{
  "image_size": 32,
  "optimizer": "adamw",
  "beta2": 0.999
}
Rows from block 5, named by matrix and row number. Rows with one number belong to one neuron. Each number is 128 + 24 x the weight over its row's rms, rounded and kept within 0 to 255. All counts start at 0. Numbers have three digits each. After the name is the row's rms in percent of the matrix's.
# u: gMLP up (value half) (model.blocks.5.mixer.u.weight, 512x256), inputs 86-171
# v: gMLP up (gate half) (model.blocks.5.mixer.v.weight, 512x256), inputs 86-171
# out: gMLP down (model.blocks.5.mixer.out.weight, 256x512, transposed), outputs 86-171
u.17 121:097102166123125130124116131093122129079122139096131094125140137113157134175141173143126112151077115102160120134126120119156098120194108113151140105136116162170151134107134105124149068147160107149111109145119098106122127132157108164169115098087129113119160151
v.17 090:114136081121137080139121145133130122131152099149128153174130122128126164114140128115133115123119118110133155131129104160106131146111126127144158101197134101127106106172127111130086174161147165132143127131097167173137091156113170118120153137112148151136116112
out.17 101:098121165132137115145150121139171136096153081148139145134125112126145156123083093119078135122148148112105120144157147141151090141074170153109161144122134101108107153168108104135125173099135114164154157099195163132109124117130140124137120084176081136145119153
u.18 109:154135122116102127108092142143127127130138133141099109125089133090181121101160130065169100133120116108142130130134095127137110091134098138129096072145161122129112113164111117112154135150146108121156159142154145154146061117072117143119130161122138133106180104
v.18 106:177132132098111105078086149147115132096140140114120138092089132151181077117131145105152098119083109109171125149168110102171125107149084126132150105123140189157149129144146110155136138174145101140140152116170142114116072159103160133114110106129107127109167115
out.18 123:112112098146154117146101109104144148116152088126136147168130128073138154135158148160148157167153114119136129109127128124103141149129157163151119133108131120115105116148106141121131110128120078127122089134092130129132137121109161109165177156161171147146098114
u.19 085:135123123154095156121133138108111122112169087124134153149088135081136131164139131136141124132103107119154124181135103101156120141163125122121129116142108163158159134110111097156132133137134096151166133120089103070107087137110120123157134149171149120137122146
v.19 077:161109136138136152114116167137112128101133140135131131123106169057124079160100112171169123098064115133193143158120117121119088133133154096107160083099135137149127141143087129086142126118103094136151149135118154102117115132082195102158149146127133167134110125
out.19 073:124098086124166137125110086155139137076133146129156103151142130126096134137093097171136140092127117145151122136145102146125141155103146090115140142056111122099101150099117155124136127119080148127137124092140144113101121127123181107142119112162122147154121082
u.20 117:074152076171103155165132134126127176104153086101115135112127097106157146129151118119110151139153127114160106092135139136114126182103095137132154142150107143125114133150115120122113139118117125088136104169167173162099149128142107142160161159114127096128122167
v.20 104:081102093119103160107143176138122116118116114143094128119095149108191115085129100080149099151112104083171126106157138150104116094109098150138100114158154161117117138145135131147120136127138152118138126110097141158113096170100107106159164160133144109138130114
out.20 119:109156175146099122176115133118121121109103113113157128105150119081125118151133139131118135118129124119146146154143134151136121122131167117138116085158110135139180110121186147103117128126130134138101113127094155104103141137165146152099122147138138109129136167
u.21 140:152125146175091121109114109117147143104161108082154134126125139143181094123145109079118111165145090130097177121119091137139124131181095147092120091132121128141135116098136107137101117145137159136131130158061156118130116124104151128118114149146115134116154146
v.21 102:142132130109115109112112107170133091129107095166198129141156145141080171125135150136153160115104109145156128148154106141108124137123142120079147118138109132102110123130123119161107146105132105165101153087172122125163118130125125092098131104107104139137083123
out.21 123:084163105096140164131181153142166181107124104169179129133134143126063129157127133160122100099134164158120106119121119140072144146090123119090148121146114149131118153117115123183163152093128144151090110132116119090094147078146117158138108133115120076163099116
u.22 110:138107159157123128120146152092106162106102127147134156102068114126140071132109150162134105135151124117143111111107152107084116109112106156150105110095138139173147114083096139075155063100129108109132161140165105131154145080117149077126117166155115104096172129
v.22 102:117143115107143107092093157158140140142138114117097130159128120120178134133141121060120114074099116085133105152160128164120136105141073129155090122165126122120120123131125115135151155146127145117114123126114118150115132150135125221150131127117192116177128146
out.22 104:133123081131141134142130113127157095159141122124091137131133116136160154091112115100087116113147125115125161129124138101155152135090160116155155133159117089101071090181113155140153142121136118101134112110154147145124100140091110142149146108154101096162104093
u.23 113:143130120113111139135149157145131163121186103108115156124096125117128100155146096129122127097128102138140120196096109124130122141123178122091161135117124111113105111127105109121111148128102105113174120125103138112113100131096198106136129132255114149147113135
v.23 072:117138091140175083157103150123092117140115170124134134155119117134110126126121165135149143135129171118126123113119086149100130108125108144139140114171113150152127101169137122125108150118139150142111175152131136179141158129110094095127140156165143123108121099
out.23 100:091121140117123109135124080104117109132099130104159120156162106142153125136128135145107131163109105115094147109173131135151148079144091174112128114145124140147137118147173114138120124112148145138104162148151121159110162140190067136108145088118178135111155141
u.24 061:110111142083156147101144117107168164162129122107100114139148110094116128156121111146153112093137141133124142112145099140184116172112106124135132166107084133134105136130078150119089124157089151109106123137100157077083182132086157119156158128155141154142100130
v.24 082:123131145163061105107108118129118121130134153156161101110096151149143111119117139117120098189141114134146125116137126138146086073107118133078071093115152144135158160131109127153114140127171109118146148092161141122127082156152120113121131101129093121138138114
out.24 064:192160141173080138134126093103109122133106096130184110125135139141121123123097155127114092146139117105110151096107147111108107148134130102086116144109119119128126151158118118180093111130151123172123172121158128150121149101126112121109134115112074149156117138
u.25 080:175126113102089119132132136118106144147139120105116188133093130105141085130161121110129101077139105121158094119088151075092155133151134134143090130142146127128152118105088164098145080146104120111136129177083157103124116142100129126135140181126146152102137138
v.25 078:129140116110148120136164158126158161144115081129117212102115128131164114129116122126133126095117077095116108136139148084108113098161143163143135121135150128135118127134158130141126081127194069127091141121124122112140086133120136101132109161095128094132108151
out.25 062:094104151131177099118134122105162102135083109110114096153130163140122144118121131101111123182129149114097150099123102143104100102083101123122191080145105143186078124146112070111107167117172154156110120123146126151115145079126119137149124101152144104152169079
u.26 131:099147163121083107165129115076164127115120112094121117142122116140127142129173114110110109123110125083112144140145133102120126140166117155145121133141109151183134140118154121130137030167137142124126112151119112111141120118148087142132130139085136090120149160
v.26 087:133125134134148092123128121124161084141136076148123096123135097106107155134053111125142154126136173154113149113145107175142132149099133128136166144137163118108120115170105120116111176103136143182142085124162129132130130148119119114098097114171105141121147118
out.26 101:111115104128117131155134077128132145149152114088168126136138117176157104147128146144077126120163098148112130131178107136167133097091105172072129114119104143158120103127105094121114139139119132107129190109157158127116117114138138116126151094122161118161117125
u.27 102:119138114088109122106109107144136152155106139122063152105144117138148128106150115101126115106104099112102111143111149127126111124182129147131118123116135112124156176114159140147124136138100146117152127120100133135074125151130117131104167161142128078103118178
v.27 091:152133100135087165135128143157132147146141140139096161100130165147154125112149117129157116103123103124151092170096120120125091110123155125093070151133119123108139133130098141136148132151128135130155147134107145091077086178118150108130164148085144101122109123
out.27 097:102128117141111146172082097145114114093122126123139107146156113124111120165120122158059126134135144133141115137150137101146133137147158103123122094131087146122107123142147146161120146114147140133136158129137132157121126121187114112162133079137099145116075135
u.28 087:152163114115138107053116167124186159108150121096095160090102146140180109124141106094133096115105112092119137135147120134102107120178114178120140126132158150149091137123119099152138132159154099117118139134125112125113086119142163131115131145153155091126152146
v.28 114:189165126134106119184127135092167133169151069118100142096123123096172116137181136107123125126129095093104137142114114134142116114149132129098148107177141122186116142133147080147094132193152125154098109173108114091145088144095139138157151127138161083121137140
out.28 101:162154151122132128188130113142122152141154109121135153127105134120113091138175154090133135073108104119095105155146105126129127089139127127109170099193119153140120125153146091114120175134167126143107129166123118143125119107082111155126139151133197094101135111
u.29 116:085121141095111125114144118048171147145142114150119142144146086135128149130110099138147139152123153145133159129162116145108119177110091119168158126223080130138130122129155126147108129132133175105106082145118148128121116150148099143095111119117139160128135179
v.29 105:122133152169085103101076162134098104146105132116153084096139163085128101138133132133128146156120075102173133126103199108123118071132169106110144120084170159087187155099154126099127111135145102138098116100141120119109128117123153128161172109133100132150118144
out.29 123:134140111131171119099171105138139143091142123140118121083120118160101125153108132121120138081128104140096085120130125126134133153151145134109119153120163113110068126128066143183145149112101109144127155157157112114123143110107065091106125106168107154105125107
u.30 131:112156157186094108121144108123139112121120126117148134159115117160154157109168124131088109143139095138118126135083179119105132119119127149106122124110164111118110142121182054139138138132172118106177105109111119136133098134183167130144127123136151083121140144
v.30 107:163082131119161141102073169115122114128116141145129113102162151090118138133094121144176148117156108111125146081149104106154135103105149108113145155108117137109129125146136188129129147137095106158055120149129130112104147132096158102121167136123138172152118105
out.30 122:086111115135126144084156152126100158121143134150124135134117132144102092103127095133129114126136134127115140121117121157085143137133118132136132098136150137127141161068159157137156119103107168153133154132110112087109135130132148140114108153142126118123138135
u.31 101:122113107106118110103102151135144114125128129149109114116122155116132130117118139107144142105088121077114162123130115151077136080114143153096134098155180111128096111126117151125115150136103081128108146105167081168141116138131136099156175139138107126129091091
v.31 095:081117149131094133124117107125145147119161114115154129134127073165111138163091124120113145143156141172167106144154130123122130171127092128121138150087101126109152163107097099147144137109122126114133107136153178123104138103151120154106100107115092126159140178
out.31 102:183090137102134164179158134126121140133125122103117087131112129114150149127095105154098079124169097114075143133109119139221129135119129133141126134138129145138145111107147121103125108157139157134138138122149132077138130131098120146146119102115129110148122158
u.32 088:074129168139112156106111143134139125174107133115143164150133131121133132129116092095081088077108119130158110171111169078099120136107132149121142130103119090108109126091137122178152118140088100077115106105166132131073128074146149160150146143188098126178110125
v.32 066:117154112167113083090114106114128126058137147150173105128139142130097128142085129138119108159107145156141146129118106138146084134129160118084101088120131095116141155136141114137097154125141125130141158097125107131154119158173161073128147085144083123133125111
out.32 064:111148089139086102119232101113139117069130117189163135097149130151113177120103150180121144169170135131146131111118088143143138138130176146116126126133146134135132143130129141138107150114103134161156159126106101115134128132174089076144105134122117078109126129
u.33 088:158155163140115141082136121104126130164156124116095100107107127088182103102129141075163093180119088126149119127155106097140075108165098134117124090168147101112142157131167091178112124173154150131126121161122121107149088144096149173145107156139145105121161162
v.33 094:152161150166133152110187160135140177110118124123143085092132120136127122128125101150124109150120105133106183135125174133103128118129146114137118124077131159148125186130146119097133121155178145148102095126089137061123117144167171129111135094140130103116157129
out.33 082:130161150151150141121152121160145114166113152121136079133138127080112093104167098140093143129138157130081135110106151110133163158138114127126080138099126101138102156149160090102103152132222182102100082142103121105146166115145149121120172145116151119101099133
u.34 121:085107121094116119105137171141116138110151151104087168119084144106156109117133133116151120085059114114182126153121177093104098126147103135158131101126168123146149105123125138128149124136102107143136106111114132155099109123150097131157129169138127130119112132
v.34 088:122135135131118090096157168161120134149126128163159173107096158114120108102136138131155095134120076131144077146129123086133068110120147120153106091130153138110118103141110110134132132131155135162083169097126115117130072155123134110130121103104115137111113112
out.34 098:133114112086170120120175180124086137110113188113128169131092135154115103134087132103138126132110163128098069130107097133133113132093104128114176142157127128136113106114117140125151156119118129116122154112152107173127142085082105134148091119130145099101107091
u.35 125:111189160168142090106124109148128148159107111148175131101125139123113154118112123095115099131139134125074108080160180105095127119129103136126094116138142090107129170133169152152121138152154170135102114151138098144169134139142105151109115155150131117107134145
v.35 110:143102123103133161153176125091179121126139127093096138142151108122140117156150125150128143113110121103157169158087096132152112154117166138138143144125103152136099108095101112127116117112078071107146122089128145095100142108117126110189139130136113131140110118
out.35 130:115151132159113184103133115125092160131141131130144131098138117146120139105092079149117121125107113124132160133097154121132153165145123144130113125096147097124133126042141153116133117129079113135164150131117084101157129115132099110127090138126095127103077170
u.36 079:096141161110130119122157132105133145137113095085079092083137148150152132145138126129101126133091118101122130131110170136118125104142147134124160136120159145129162144099125097102110134150130139134141072153105110092097117138152160138148152107127172141138140181
v.36 085:154131167121135131131133164140143164141096092113135130129098142138129140164096144115119101102116102109114121153144188074093122069119112159091161125109136152145112111118156120142135119158181075110109115118143118132096103109121168124134129150156143104154114146
out.36 064:123086139096160127149089110127137097122107147125143179154166094121113161131103105161097131125131139127117122155117139127202135123129114161119175138133113158108172120144145118151129107113180132153106066083171144112099142123108142107136107123126134091118102127
u.37 100:147106107109141171136153140123159069126143109095054159142101164086166124104128091115144129125089126127159140185082092125090148126106109133125121128137150123170103137119116117113138091129139074138160109138099126115107120132136165140173125145095158128152130112
v.37 096:117093087070116159114170175149110078104148182114102127154102152121128112089116113125160136091114129147131121169109118124106186132104115100168129143112134168129101146128109146140214118115155100141119138076114140113050111115153153139130104112131132135123102090
out.37 090:087131166109139131129156149103131121132134190115126140173119151128096169120127110089131102151125185091118171135120141131120123131115114115167137116140139137120118117141126134116154122145123164131161100110134117154145132079121115118122080163104123123087125120
u.38 087:149138111138134138103107140124155158120134117148117121120125156089183077143096098150156136086130121096178122120118146133104123155126139115102100125092107154176131169114107142123118145100121060129105171108127101088126172113136170152149142112166146128136090130
v.38 100:085138174139137123122133135136155176120120088129108120095101131103179130152109114141158149101117120118130129166174148123146097127137148110128141097130131156182169176132157100086139142117166078177110120126144122110131126118137120163124112100128126133149119171
out.38 096:118153103152088108128122109119131117123143156144174150116144129143077150119135114127111097146104137116120135110108137113124122133090114136125103136121132086091127098120168164156118120141109177128149087152089122145134117141106086068107108140123120141146152081
u.39 117:103150146163076086123136095115145119150173123129146110134113114095155140142150133094102135129127135136122136141134133149122120127155118158091145108147145108119119165086139078158134135136150121144139109101163145151081114126142125145125123123143075096165148157
v.39 100:109138162172135152121140129103154133128128136119091083127143167124165137132104119154103117139123125100115152112112175106079092116117165126127168124062156133123118129134139109052125117123140136105149094118122094124130118127152175109122126105129136129126162137
out.39 096:114156158108108119097172149129085120152129190132161103129119128118140158084085098125113110134127085110114170137090183132168119113115119132167143106136166080100133145148144146112125106162144162128136146083157136132147124139131128102155134119126061138151156152
u.40 074:132158157155109119079140197125142154123146104111145111153123144143111123192128124103096111131141134111100095138150137126139125121151116126120128125118157138140093150124138075134101131181143150116121130159104119129128118125114133121145112145107176141125165170
v.40 086:141135139124103128077136154146105145118143129108119131138100133121122129132115135076152069094123142131153104130182161078131121128173085118120096125110139122139124138130104128133136107143130124149095140129093120157109116133129115164152128179115163146113158140
out.40 070:131084117170090135140080081085131089126112144124126100126160103125100134129123176125134168161142145149113148136096140124146122159121120123111113124123078143096134137075140147172108077114145105114149106141120136103129155154164119131120140117117116138136112124
u.41 110:158150137136135141139104127102184142124115089138155134140145133079149076133157108137132112126106082084124130107130138147122091110134149149125097114139143138127121158124171103096107111147172144147123112136098089125175110134084136102171183108163169103111121123
v.41 107:140128128125114117096079156139106141067133137115117201151100151129170127107144148116161056088133072099140107113116139089136138089125125133141168111140135148147142109119146124151144135174113132117132165081118087124111071142111168111143156099127156092114113109
out.41 125:125183129143118166115164086111120151146141129105101105116130096191108088122142125158112140123146153132101129142093133152097177158156113122145165169109154130137113128122123102142158105123113149131135092112086115100122125104127160141111105109126127113144105149
u.42 101:154108178147090126143146136131150179143119097129139104107094157115141131146100137113131082156122084106128142143146140121119112095119097152085150095109134145135123144117104104147130140177187132125131139135158102126099076116133117126102153094146095112126139137
v.42 106:144120133148105107149129127149156132123134118141141104105140134116162155133126128155147141084096093096106172113115192167093092083096152116108111123110184112098102117151141121077114157143159137155119083095095122144135125165143135097122173127131128119125105109
out.42 099:079156156159089142143142171156108119124142142136104098131119122101181197091120099130111125121104069120168146137121144118104126102120157120149156131135171132097100131126148119102131158126088141127111103095101137111115112144150139100163171139118127110148124145
u.43 104:089117149065159126135137128092149155169115133154109126134107071155158128104101095135177122106113168125133135112157136128101115159111078160151122130170112125166147140108122115114130141104113175121136110129122131147106139153134085114137113112142100133167118176
v.43 109:101140160101127120126140166104160141162112099131079137100095100156220112126096103131144097102113133081140165132140149121086112111114107159128114122148113145153117143118127107100109144130158120111148117120094131132104124145134158115170172124184132131178120149
out.43 112:138134123146105121151060115113135115103115124127169145130125157090118152168147153124120117146146131104139153124133116180153131093133128129138128123136125149111184107129128116105112106175157152161107104126133141115136109143109130121121094171107136121122163094
u.44 131:081106122077130147121169133097172143126142110149103117140131084161144165110096098125153134125119156133125163121173113149104132161106112123156143113190091129138094122159117129116116157138142179097110092138085149151136121154148115126102127104128146151168111146
v.44 134:072122149087142156127154146110157161148137106128098160136129098147143120114085060125107117112136133141143127141131169100099131153104101169148145127150126081123115121096150124122130115126093146063139089140135111150111120095127156135139150117148100129165134139
out.44 146:125102134132154121111116075148165106123123113157159100108131145145121132148132173130115137126168153160093111113139085138153154134164131139108124129116109142133144171136075118139121132121136129130127147123160136078117135108135123137118113094137114155140145100
u.45 124:154116107098117117103133150093151175115145135089099115085083113134151105152116120091146114128133147091102116125146125150103130105172093159115095077131125122149118159147138115101144114192162096098147139145148138143105113113089129139150152139160114103142164134
v.45 092:173096117144138127127123141141156124106120102162167114119143170073111108136151123168136151134151160112091155082118120172103120116102173112106125146129125152099112111156114170079109164096141130145098105168100151140165140125134160107098149135121148175118097100
out.45 090:087139150157129117115131122126133086085130124157139140145135169108125169083130097145102132149122079125153116126125135104161156123120185125131127140102184136112126148120090141078122140121116129097127123111112126094137138157139187115163157098164121171125109099
u.46 068:106143149121095114118149154142169154162164088149100166121121105145118118142143068103080120071161115120109099155156136127109129122121169152089131126121153100083105149130107088133104150138087117108140132107146161118079133111111157131099145135211119135128124148
v.46 061:112165149144147093143116133155142117126080143122067128121105153092189140124117113102106119157107132088140147142077162119126110081107164169122129117113154107146179145120112121149123131101147113132166127128142105136111129126144153142134128088212138154140142136
out.46 067:123126188146141104162126101131151117103063111133160098142131126126144131143146147156094143149091137103111157105115093125177128091106126176124143134165133145159145113125146151120150122071173108127159112142140110129167169123151075158124125104135139143103118127
u.47 121:103157154125105123121111148109120113119116132119134127152129159106151127127123125067155095118035094076182158144123168115092105108133127144144124101090205142127130123131156123191120102163147123143133137117119105100129097141097145097153095141168114091129127138
v.47 094:119106123127143153149117163098142117064125103131081092100158140092134160153101102158113157163137126087113182096137123160136123147117163126118137154107142158159120117131110160085117115111081131142141084166112084123149146155138109081137133111134136158131139121
out.47 101:137142113134128130182065115125134120114151096154123080129128090090117159109130096153123166142130116131149136146144120128118127164099157134151138193144163121116109091134081129101100123139073135108139139102146109114119139162130123126143177115178092147147120143
u.48 088:099139136113137121087127150128166150106107093123125172113100166143144124152116108130114105113123106116106132113154171120118121092151131159095129091149127088123144164081119133098100136155132154111131152132064086079116091096150153122120106111165144117132121139
v.48 109:135105167153098103146133114129167138154115082148139153124127092124185142133087127139139097123091099102167175158165170143103080114112107138089131091121143115103154120134125117106091124149158098123129098095117181114100086168104154116106178122122102126173123162
out.48 113:137094145147153094129124101137146107089094067159135129129156137139157139125095129143109128160131119127163171136115144149136102140119147120100169137068153135119137096158126120158094161110136091155152117100126153103118112134108190105108096091166103107141146138
u.49 120:157126122136114127111141137124184153143137108143107183073110164121176103117147121130162130079136085108133103117114166113110104119139158145147083141120137122117143133094126152128160083125144091117140127131097135083115114133117124172113120143110130115094112123
v.49 096:130102111140131145162169124093149099152123149151109157083123169102147117075125100143149148108148153150097117109127148113085137125091160154142111134121142148106120149115136161133185073106167097095146121077143128084136109117111123141119100156087108133109119105
out.49 122:101128131140173079130134125112136113113119111107164112186124119143079156146118124121094120162144142122109142116134083138156137111113098143151197105147137112142107096139118087110114144146127144134103145134195133177126142120119110118149143101171127145136179097
u.50 128:110157129140087091126141116101122141105177137129143097138104100127158085106149155088107133136137102127127154172106150127151106126136093152109127126152148120168126123093162106173099144146116132132136114099134120146132088156150120126155118115135124053103153142
v.50 103:130103094134138107139126121133131158106122134128105147110141162122120117127127120145095152145132158123125127130122102129139116159144181123168129124080110119129118114147095153101108136111110168110169126156136135134137146148133096127091107124116088162124122138
out.50 109:104088145136186125081143148162084053152117183111105133112124118175123128114120139121108144138136138138120133128103085110171169114114094140136144113137092126128165143118150138080131142131108114144113149108127139159112128103161169111164125138127102152119155083
u.51 104:095139105124120115146093110093122133121117142096110164137141148143119155145155150084082065160132139130163139112108143136120114126120118145125139112154130113106155123116112129127117084185139141104152124150135155150100097122109122137152170135115097121156154118
v.51 071:135090146082157112157092154114116145110125117133122175113156149082119092172142143166155103123101174093129111110132118129104093094120156117148182088181114133110162122147116103098107124136135144132133110182158151156129134155088147118137116121097130171107142136
out.51 087:163094154096121140107163150158141144125121125171102127084117097116164108142074150139146142071113104102150109149131162108118106139145167140125096167107134139121138104138117167116143146103122086114176111107154105123117132140147144110097077117138140148108130133
u.52 085:180143097127102138150120127133146146111120101114117164115123149118135132107186099107128102113140119104136146117121100138102179163213151130150083084162152088139108147131101139086107091154121114109158176161114094124172123155108114141114153139125161150102133139
v.52 082:106141159181126145117133128138160145130139105136126107084106153139129137102134103135103134159172099154113165134126141132156108122111148134140142151089124140121153158117117122113124119128183120160069087123138138127123108115171136121114154089140106135113156114
out.52 071:136115088162163134104031116134176156125127140116149147126150125106147149144133064142114149112127164126129133102169125150161134136130151110118101126104098101116147148141096127095136126133165132155102138131165132118118140152120152136096114095143125173146117060
u.53 113:102120121110135150125160129143132113128134116148094122076145105100119116120132109143134149144141135158144133137164123126154113158168153116143115154100131150133122150124162142123134106111097091183078110148124153123123130132152102110109107133130088146137141162
v.53 100:122148121135126141152127110084118170130176122088135137155117123167153133150125128123130110088105134118092111138127120139136161104098072129133103114154112109146141113126119103152121159155138159082193142133117101109118133107077123167152113137122158093125121115
out.53 109:145100135124088151144076137158113135139117147134112115141115135117140142107098085118118106152122161115135162101088165110113113104127146129133140111105130107098136111132173137105122114102156109094096128109147127162154110139125192117166135105128113119157127114
u.54 069:080129136105114131091125129100128133117174148091098085107117127141132130137132142100117088142119103102116113159136117118158155106165074114126116090146155128128160124106161118140144103174107120089112102091079127134115121112104140169151112110122131085126144151
v.54 102:096126128105160119136151165140143117135096094102076156121129132117141165139166114136135143087156093132090118138124144095138151111155135142138149134161125139174134139110156124115133127122105125150105102151076138104106120123155152152155147161129171129159129128
out.54 100:114154123124120126171139131113148107165120082121141132154159141098107088131189127161104177133137111124073109142103099119121144126132114157116148115162103148145124122124158119160110127098155134127149110175101114101157147117122114152114158164133194116108110153
u.55 078:142121122091127149120123142163129171142111102148114143084095115134138114151122121123132141106107109126158125141112134145107103103122157133077116110147135131125127110124119140139121156112145081130146139145129157112076124152132108121134168103215094131158104141
v.55 087:115116111093161158109115145105121115130154158094076151151092114123137124118140101089164092119126136138178113162138121102142170127134084125172111097159125120171153136132111138098163118150101162103144123117113117137089116131118131166170108158142155141137152124
out.55 070:095101123099156091108057113152130170123131121118131176129142119162121124126133160088136118140124085118135106126129142131165118106121127118164145130120122076075172103142086116159080172149131143130108194110167134134120111128093155117099128084148130119136146113
u.56 126:081126143124126105090137141088146125167110118140084158102120112136167142114123110113146104125099100090162198136134139125097119140132144152149123088126155137129109111120116105081130106125173109121154139110088124120141097139126136087114151138153129139141132152
v.56 089:105130119132132154101151112139127108141114154119120124149151109108116163132186128117133145141141107143110131146114097095178119158153138149132137160103109135116138135108172122167137138118094133141156107112095152096130133117144087133099121150106169112096142155
out.56 106:109101114108116130159081119133117118126171173123110133145163096108146136119149132156115137122163136111117097154123157110174100124152148113146090160131116111091120103127160152158193124133106133142119097112115126156125114153149105130126116189073131105117093122
u.57 093:182136128097145125110138140112137144128163098102098126074081112130151101132142114097137102121109100114120140163131117114170131086153099133151156123149132161140133120140141122144145111165153087164119131145127153043141070133057155152146114130140134067100159129
v.57 095:104120174120103090116135102171110138137142127132148117107074137150102132118132136128142135139124159151148116160140132151159105101115081125155178095138121150095159105136096113092155135102127158149129135107139161128127108127112090121104106120122078135099141125
out.57 095:131087078132178120132074158138158109114089151139109121127128139158154109162157153157139147132122143119119106120139104122113165083148142098127134123138132168114126139154143165149151139143183101120121109148122146077118113139125157157105124109119181141123139075
u.58 100:148128121090088124166137130131153135084154144130093106098113094114118112102147098118147132123131107134133157123138136137149139162140111129160112160160178140121093107136177157099149085128118118125130101127129146148139101188127138116129116164132099139098149127
v.58 109:128136150143075092085076154094118160137138129093128131127110159136164105150134132095154061152079078088158139147143137095138086098134122114135083096115138124135163138127129116163092136179176150112167144154104118078132093135077138163143143111134173147135172140
out.58 113:131157147126119146117126087115167141131101134176130113096143138149106155131098170129109108144150171136157125132137118071084159144154158114106126165096116125104093150118087131182129124116148082114126142121148120097121129120155115128114129055129090152162118117
u.59 075:106189137114129113119150102111143152137122096119126128113115148118143130134147095132083090123097086067151158136109116107119101144152135144145146073115140109154136154130119108133125101153124128104144143156074106072106098143141163119149193109172105137125160171
v.59 114:174138159135136134127142185152164134136114077122136110061117159106159126136123105145129114094084089090111145130135118118123113066125140128106139130104141189131118129095108132103120134157132138152107127159084120069119107152111156111145182130140143146152115116
out.59 088:140128189139114115133121136165122149131131132156195148134127174076149127115142111163140125108063090110119142132141114147143098090111133158143125111110160159106159116123132150137112150159135177156106118144109128094131101169111107092118169159110153161112121117
u.60 095:159091140105140131129162131151148201112138115127131156081090150132163077135127122120156109117089114095121101110167173160117102090150146124149099096128174138130137151116100151089122125142143156143069135135124103115136104168115097143134113134136121104102111143
v.60 106:107157122156113126087135119127147103186125115132098165145137098112144145138113103111090104127143098131158113148127117098153170150168095157138074132108110132098129136100097132131138088134105096095167129114109145128118136102132105142121140156156139125126154141
out.60 121:095179130123154112125163159107140101148115129125119142166165106077127108123167142156116175115178123107097117117110102124082139161127137123128108164119132125130094090135102117181165116097112138096132130105122136142126169102142120128112120170135119113132125139
u.61 114:103126148131145125066083159130135111111094130138112146128121158143158146110087122080131060140149084096189113138152139068103101105128132149102136127115152144150131137108116127141121111132119088093141168090152104128119082140142157113145147103150134107150147136
v.61 107:074125150155158122049131153137119105115098155150102113128122159158161141108091149110134050167165110102171093123143129089115096099127139127108110106122131151135132136130125137124116133123124102091139165090133097138130080137182139107153110086125142107122147117
out.61 125:085157124153149153165134102088141150138135124121114138148150115091112102141135122190108137093121144121128102103123142133111154132108159113141119170116118131120131104093184145127129147113114146108084070134086101150130142121141114128136166136141174133109131131
u.62 068:164138178151116165121131150113163170144118095095134153126098119113170076154122080100103078101119105118137134143113144096116101125173122177110085157120153093127161144081125095126131100145114134128147116138156124100164092100127106149132126171173129120164146161
v.62 133:115184116164106091077124134130148115179112113138121118137115116106149142142129139072122085129142099098144134143095113121120145125174112163111084092120127132113116141117110116145126105146163083100157161090111131117123133104134125139131123141163129118139156140
out.62 163:122171118129151108117115134097152109132148109107125134146148110127126118151157167141106147116170124126128114113126094132107163178142116114102121160125116106150104110142067108188144126122125114112123158103138141129111161088137138133093122126136099112134145111
u.63 092:149101150120131125132145165106164190158106096105103122120117113117106165181084113118148116129146146104118109133157138100109106127139115135106116125104112123182130113120113094079114107161150101127145121135149150143102143115121100126137119163130138151160172164
v.63 096:131102141103114128120157154128151160154113089096097158116115119147148145143106109126132111106147152101090130112160171111081146099139108132077139116079123166122104145133139114138137137148192130105142104111111149126055138131130164143122157140140131123168119166
out.63 091:082177128155156144103165102184136102107121138130102124153134158157110084113153112132100122138122175139101098132145085144094141132175138127143124120135153126142129123179196111139129154104116144110147125121090120103150135116147165124110074104163143131111147142
u.64 119:156159135134125114131148128072176111156118062103121153098138108111166138172131141105101100135131087062117151138129125125112135135156109169091144129170128140145116140091126102132108124168129102113151133138096113106122115128125101136150148150171153078130140164
v.64 089:071125097143138123148175123153098107146122178151147129156137144137107143089102134145123137122139133140134106134119133120120154115089150100177129116124110137091114102148150152122126157105120173104110123096138120160140155138150109104131109149109097152121102111
out.64 109:134148144129131116099152145142117140181143122075116126099105115124100128109162142120139137129148149131116113155160109133144160120135102135142090103136096136179125121137099091085144118117158139140137124138106145137121151131129127205112120134136140097144136148
u.65 076:058178168154086116103111134114121135134127120102152140131089098135157131138130109101088096134127098126175132157107160098093118120131104148090134141086147138124139105071141075146142126145121129093162133123119126130093120125168160133131140139184122109150163182
v.65 101:105123124137123130103142125095143144093161151133133063128141126147158091108107129114131115101103125110142178088125157136130121141111139126148128148105164112115066137121131146135131137139106138129106130083130102118131132133140130097175115099144069083144104109
out.65 105:125158128139077121119177108133115150114132129149149125123115136139142162105089099111106112116146123137144168112118142130121127155108151160139133148120153100108092137100104147129112149149077153129153155080144107132122108126177082115169122114132095134152106147
u.66 102:103142132130158167145157134126112105159121125121089110124101137081166139106137106157136142133127124155154143177121116129107138143111122104126135111154107145190136160133136124073149123114122098163119123131109109141123140087134156134171122140199130143174105131
v.66 097:105123141181115129124088126077131179111148132119153155112089153137135107135147137133166125105142097143122105121152154104130129120119122124104128141154103126154160136133147139135136141139162129131125149138125116076127104098112138134128104141140161129123106122
out.66 095:096128143081111116122104118151121122125102159152084131130159124146154110140107126109122093104138127106143113095114149107147120119113135154146107141100152107082176097083172164150134138106080153101123115138139125150084152144139147107127119075127117138144133136